config.yaml
model: "image flow-matching model"
dataset: "fractals drawn by 1,000 iterated function systems, in grey"
train_examples: 295000
image_size: 64
horizontal_flip: false
conditioning: "none"
arch: "unet"
objective: "flow_matching"
cond_dim: 128
logit_normal_time: true
norm: "groupnorm"
hidden_act: "mish"
weight_standardization: false
pixel_unshuffle: 2
widths: [48, 96, 96]
blocks_per_level: 2
scale_shift_norm: true
attention: true
upsampling: "nearest_conv"
init: "torch_default"
residual_init: "none"
optimizer: "adamw"
learning_rate: 0.0018
beta1: 0.8
beta2: 0.99
eps: 1e-08
max_steps: 40000
batch_size: 64
epochs: 8.7
lr_schedule: "linear"
final_lr_fraction: 0
warmup_steps: 4000
weight_decay: 0.06
Rows from block 4, named by matrix and row number. Rows with one number belong to one attention dimension. Each number is 50 + 10 x the weight over its row's rms, rounded and kept within 0 to 99. All counts start at 0. After the name is the row's rms in percent of the matrix's.
# v: attention value (model.enc.1.2.attn.v.weight, 96x96), inputs 0-95
# proj: attention output (model.enc.1.2.attn.proj.weight, 96x96, transposed), outputs 0-95
v.23 081:44 55 48 57 60 54 46 40 59 40 61 71 58 48 59 34 52 44 45 48 61 59 43 29 45 55 53 46 58 61 50 62 42 60 41 50 55 52 35 50 49 35 52 45 47 53 37 34 54 60 61 54 51 54 71 57 39 60 26 44 42 55 65 48 53 33 35 51 44 42 74 48 45 45 69 45 54 41 52 52 39 57 49 55 61 56 53 36 41 62 56 50 56 76 26 46
proj.23 091:60 58 62 54 50 72 64 58 59 71 50 43 53 52 49 52 56 56 60 53 52 61 63 62 51 53 52 48 33 39 40 47 38 43 37 53 53 41 61 48 52 45 56 53 47 39 57 60 42 43 47 44 66 47 48 64 56 41 70 50 39 49 45 46 50 69 63 54 60 52 42 49 52 56 06 57 56 55 48 54 57 45 51 44 44 54 55 61 43 46 51 37 51 30 22 56
v.24 095:40 55 53 57 46 45 47 58 55 45 91 86 47 48 40 47 77 55 52 57 61 47 50 41 46 59 53 45 51 48 51 59 13 64 53 45 48 56 40 53 57 18 48 48 52 50 59 55 48 52 55 65 48 44 47 55 49 46 32 52 52 49 50 50 51 59 43 54 49 61 60 51 50 49 57 47 47 50 46 55 49 52 52 43 50 53 51 33 49 48 46 45 50 49 29 50
proj.24 092:71 51 70 55 61 69 51 47 53 59 47 64 47 45 54 40 34 53 45 45 08 52 53 98 47 46 38 38 36 38 48 36 43 41 41 45 44 44 52 46 49 52 61 54 47 55 49 53 49 41 44 44 48 51 48 43 55 43 63 46 32 46 47 48 45 59 53 46 39 44 46 49 53 50 25 56 50 52 54 48 52 54 50 57 53 47 47 57 54 46 44 46 48 50 45 51
v.25 090:55 47 59 41 40 51 50 66 45 57 31 27 44 49 45 49 42 52 55 53 47 43 54 66 61 49 52 53 46 43 49 36 65 59 52 49 43 61 71 61 61 73 43 54 48 43 67 70 49 42 42 37 60 48 40 45 54 37 75 50 65 48 43 53 52 65 56 55 50 53 31 51 48 54 30 52 48 65 44 51 55 46 51 47 40 44 48 64 49 42 46 52 39 33 79 50
proj.25 104:39 49 38 50 42 29 38 34 50 41 46 58 52 50 49 39 52 39 38 51 54 53 33 33 42 47 45 45 71 60 74 56 67 60 64 46 51 53 28 44 36 65 65 43 52 64 46 45 56 64 49 57 36 54 54 53 51 58 34 50 56 48 41 40 45 47 40 39 38 51 50 51 52 51 85 42 48 34 54 43 38 55 51 46 53 52 47 36 57 49 41 47 48 47 68 50
v.26 087:43 54 39 68 61 48 46 31 58 42 63 68 53 44 67 51 61 43 47 43 51 48 49 42 41 53 46 48 60 57 46 60 41 41 41 59 53 50 28 44 43 27 61 51 55 58 39 37 48 67 54 60 42 57 63 57 60 54 27 47 31 58 54 43 55 40 43 48 45 46 71 50 54 50 59 48 51 36 55 42 36 52 52 52 60 51 46 35 51 50 50 46 59 71 17 50
proj.26 100:59 55 63 45 55 67 58 67 54 53 53 42 47 56 46 55 49 55 63 52 49 53 60 59 58 54 61 57 29 41 34 52 28 47 42 51 51 46 68 57 61 31 31 54 36 29 57 55 51 37 58 45 68 41 47 48 39 42 60 51 46 45 53 60 53 43 57 61 55 52 46 54 41 47 22 60 49 61 38 61 68 51 43 61 50 50 54 69 41 50 66 59 50 55 31 52
v.63 091:62 47 47 66 41 48 49 35 56 69 56 46 58 30 38 69 52 60 45 44 43 53 54 59 37 49 39 61 56 36 34 51 50 50 47 60 33 49 38 27 36 44 53 56 59 61 64 38 47 50 50 58 42 67 55 48 60 48 60 39 25 55 35 47 49 56 40 59 48 67 50 43 60 60 50 75 63 48 60 62 45 43 48 58 52 42 53 50 40 45 48 33 47 44 49 63
proj.63 092:48 46 61 44 48 42 54 58 45 43 60 47 43 65 57 48 49 57 45 64 53 57 45 55 49 49 58 57 50 56 30 49 41 45 41 30 67 47 55 62 62 33 39 40 42 46 52 54 42 45 61 53 60 60 52 59 30 59 37 41 59 67 68 48 66 60 60 55 60 43 30 34 40 37 57 41 36 56 54 58 48 37 53 40 62 62 61 48 47 58 37 66 64 70 56 35
v.64 115:41 50 52 54 47 47 65 51 41 40 47 50 72 62 56 45 35 54 43 68 36 39 45 44 45 31 55 45 48 54 50 66 50 58 48 48 62 49 48 72 41 54 51 44 47 48 39 52 61 36 56 48 51 61 48 60 25 68 45 35 60 55 65 47 40 24 52 48 56 43 52 52 49 44 48 36 39 54 47 32 65 60 53 54 46 63 52 50 51 67 53 51 49 71 55 24
proj.64 117:54 43 39 63 41 58 48 50 48 53 52 43 43 39 54 59 46 58 54 61 65 46 67 42 51 51 46 56 47 45 40 33 71 40 31 62 54 33 50 44 54 43 53 61 68 56 57 47 30 45 35 50 50 67 49 54 58 61 59 63 51 70 43 43 46 77 66 42 54 60 67 39 48 52 44 50 41 57 53 45 53 26 59 53 47 57 43 47 44 51 31 48 62 51 50 70
v.65 105:50 33 71 43 39 54 62 62 38 63 74 60 58 48 34 49 52 58 47 56 56 43 50 45 49 60 48 54 43 36 57 73 30 81 63 46 54 43 41 47 41 44 45 35 43 45 38 55 50 35 45 56 54 56 63 60 36 55 62 45 58 44 51 59 36 52 63 49 43 57 43 53 50 41 55 48 36 59 48 41 76 54 53 38 48 69 53 40 46 56 54 48 53 43 42 46
proj.65 099:49 51 47 60 44 50 61 40 48 52 39 45 43 57 59 60 34 50 37 55 24 46 51 79 41 38 31 48 44 54 43 44 50 38 44 47 61 40 46 40 49 45 66 63 69 73 52 41 49 42 47 61 35 61 41 53 59 62 36 59 37 75 53 33 46 55 51 44 56 49 61 47 55 60 47 45 49 45 72 42 47 35 57 56 45 58 45 40 60 58 38 49 51 54 57 46
v.66 093:40 52 54 54 47 53 39 52 53 57 88 73 56 40 38 53 78 50 52 49 72 40 48 40 48 59 43 54 53 48 51 48 17 64 55 53 47 56 40 42 47 25 51 56 53 55 49 54 37 61 44 58 43 51 48 55 64 37 51 55 45 48 44 52 43 63 52 49 43 59 48 51 57 58 54 57 56 52 52 57 38 47 45 41 50 49 45 36 50 43 49 43 55 30 34 68
proj.66 091:53 58 68 50 49 51 52 47 61 46 51 60 46 67 40 42 38 47 40 55 03 49 40 98 46 48 54 34 37 55 48 49 32 48 54 35 50 54 50 50 42 56 50 43 38 47 44 48 61 47 56 53 50 48 44 46 41 49 46 46 45 42 53 54 42 37 44 52 43 43 34 54 49 46 43 51 42 39 47 45 51 63 48 46 58 50 48 51 63 52 55 51 47 55 52 33
v.67 089:35 75 39 64 66 47 34 43 63 33 60 62 54 55 41 44 58 51 53 52 68 58 47 35 52 46 53 40 56 75 54 38 45 46 46 45 44 58 47 59 55 39 53 56 61 52 60 39 50 64 65 51 48 30 46 40 53 41 32 69 43 51 50 45 56 46 47 53 55 43 64 49 45 61 57 46 72 45 51 62 27 49 36 51 52 43 46 42 47 52 49 50 41 61 28 50
proj.67 101:58 47 66 46 56 65 37 51 53 63 57 50 54 52 47 35 60 49 63 49 49 61 52 61 61 61 53 44 48 38 42 53 29 41 50 50 35 48 59 55 47 52 61 41 36 41 47 64 68 51 51 34 65 54 61 40 49 34 71 38 49 31 45 66 53 49 58 64 48 43 30 45 55 39 27 60 50 40 41 52 54 65 45 55 71 49 62 60 46 48 59 45 52 39 29 54
v.68 086:56 31 61 39 41 61 48 62 49 71 50 44 44 36 35 48 55 49 52 44 51 38 58 57 55 74 47 60 52 32 55 48 46 66 56 51 45 50 53 30 55 50 45 54 42 48 48 51 36 45 34 54 52 61 53 63 67 34 74 44 46 43 31 55 43 68 54 52 40 64 32 48 52 50 45 64 34 57 49 53 56 48 62 41 48 49 38 50 47 40 46 49 57 28 54 69
proj.68 083:45 59 56 56 41 37 53 40 58 38 44 66 40 56 57 46 42 44 30 47 36 44 34 54 38 38 37 46 48 61 61 59 39 54 61 38 54 61 44 51 46 56 57 54 50 66 43 47 61 45 59 67 31 50 37 54 45 51 27 49 48 50 48 39 43 35 37 43 47 41 44 59 58 61 65 41 58 43 61 44 44 64 47 46 39 50 43 39 64 52 70 52 43 48 72 26
v.69 085:42 52 60 39 50 45 51 65 45 46 44 41 33 50 22 33 46 67 56 52 54 62 55 53 59 58 58 44 43 56 63 45 53 66 64 39 45 53 68 47 63 62 42 45 48 47 64 58 59 39 53 40 56 23 42 33 39 40 62 58 61 40 51 53 56 67 64 55 57 56 33 58 39 49 49 44 41 55 45 61 62 51 37 42 37 40 44 55 44 43 42 56 35 53 65 41
proj.69 081:50 33 46 57 55 43 43 35 39 51 49 58 49 45 65 49 49 44 44 40 50 61 41 39 42 45 16 50 57 42 63 54 57 41 51 57 43 36 41 49 47 55 76 64 61 70 43 48 54 61 42 53 36 60 65 36 61 48 40 48 36 52 39 39 48 60 52 49 40 41 69 45 72 52 65 51 65 37 67 44 41 46 51 66 55 44 52 41 55 49 46 42 49 44 54 55
v.70 124:43 66 44 62 55 52 49 49 65 44 47 51 60 51 43 50 56 43 58 67 41 39 45 47 58 40 52 48 53 57 47 31 48 52 41 57 51 55 51 66 35 44 54 63 55 56 44 47 30 64 50 51 46 64 14 67 66 42 55 44 52 49 46 42 34 38 52 37 48 57 51 50 64 57 52 53 65 54 50 55 24 52 33 48 63 37 31 40 51 41 50 55 69 44 54 56
proj.70 131:45 40 50 70 50 48 37 45 67 54 55 65 49 42 43 39 48 48 55 64 54 44 55 51 50 64 71 45 52 48 54 51 42 65 60 59 25 56 63 58 47 59 41 38 34 34 51 47 64 51 55 44 57 56 38 53 42 43 55 49 60 22 50 59 32 43 47 59 49 51 26 53 57 43 50 55 30 42 41 45 60 61 33 38 62 49 43 60 58 49 56 46 69 57 45 52
v.71 101:53 55 45 50 53 50 65 53 45 37 28 33 46 68 60 46 25 56 48 56 27 59 44 51 48 31 61 42 42 54 53 53 67 39 46 43 60 49 57 63 50 64 47 45 50 46 51 50 67 42 64 43 55 44 41 44 27 66 47 43 57 54 66 46 49 34 48 45 57 35 49 53 49 44 53 36 49 53 49 39 63 59 45 59 43 51 51 58 51 52 57 58 39 70 64 26
proj.71 102:51 38 38 55 56 52 52 52 39 54 56 46 53 31 54 64 55 49 62 51 90 54 67 24 54 53 44 60 60 46 46 49 64 50 40 70 40 37 48 43 54 46 56 59 62 54 57 49 38 55 38 42 47 60 63 51 61 48 58 60 47 52 46 53 57 71 62 50 55 57 73 41 55 51 55 54 50 49 54 54 50 30 52 47 53 52 56 46 39 50 33 43 62 53 43 74
v.72 089:64 45 44 49 46 47 68 45 43 47 56 49 36 60 70 72 59 44 60 44 48 75 40 44 62 40 51 52 44 40 42 51 54 33 42 54 54 55 44 54 35 45 52 42 49 51 40 38 60 60 52 49 46 42 22 43 45 44 44 62 52 49 56 48 41 37 52 35 54 52 60 48 58 39 59 54 76 48 51 56 46 55 24 60 75 58 60 57 55 51 60 42 66 47 45 47
proj.72 082:46 49 42 43 68 55 62 63 43 50 43 41 62 44 33 47 46 53 66 59 52 52 54 57 50 47 68 47 47 52 45 45 57 54 49 52 32 59 60 52 50 54 34 36 48 41 60 43 41 48 57 53 61 31 31 56 46 64 62 47 52 44 76 58 50 42 42 59 61 59 44 45 48 28 42 44 24 60 50 62 51 34 30 48 66 54 60 44 49 60 36 53 61 65 41 54
v.73 088:65 37 61 32 40 53 65 62 33 59 44 34 32 53 38 49 42 65 56 49 37 69 51 62 58 51 53 54 43 41 57 61 59 60 59 41 50 47 62 42 56 69 44 39 45 43 58 55 64 35 45 45 56 35 46 33 32 48 64 50 57 41 53 57 45 59 61 52 59 57 35 53 43 40 48 53 41 57 47 53 78 51 40 45 42 61 57 62 49 51 46 50 41 48 71 44
proj.73 102:45 38 38 54 55 40 52 44 30 47 47 49 53 51 60 60 49 46 44 45 54 57 42 39 38 43 29 60 60 47 57 53 69 45 49 57 54 41 39 47 51 46 64 61 70 71 51 41 41 54 45 62 33 52 53 45 59 64 32 54 40 67 51 38 50 60 45 43 52 48 78 45 63 42 67 43 55 51 72 49 38 30 50 59 48 49 55 30 49 55 35 49 48 52 65 51
v.74 073:40 65 42 69 65 47 39 39 63 33 60 68 64 57 59 52 51 42 50 52 63 47 46 34 44 42 51 42 54 64 47 46 47 41 43 54 53 52 38 67 38 36 53 57 59 54 44 39 48 68 64 53 44 51 52 57 52 54 28 58 42 57 53 45 59 30 41 45 44 36 70 48 55 55 62 40 72 44 51 50 29 56 50 57 58 42 46 37 48 55 54 52 53 64 28 43
proj.74 081:55 58 57 44 52 65 50 57 61 63 50 45 50 49 40 45 55 58 60 56 51 53 64 59 65 59 61 45 45 46 37 44 36 46 43 51 37 50 64 50 50 51 46 44 36 31 49 58 57 46 50 36 70 48 47 55 53 38 75 49 51 34 54 68 53 49 62 64 54 52 28 50 40 54 23 59 42 49 34 54 61 59 46 45 65 50 52 71 46 47 59 46 63 47 26 62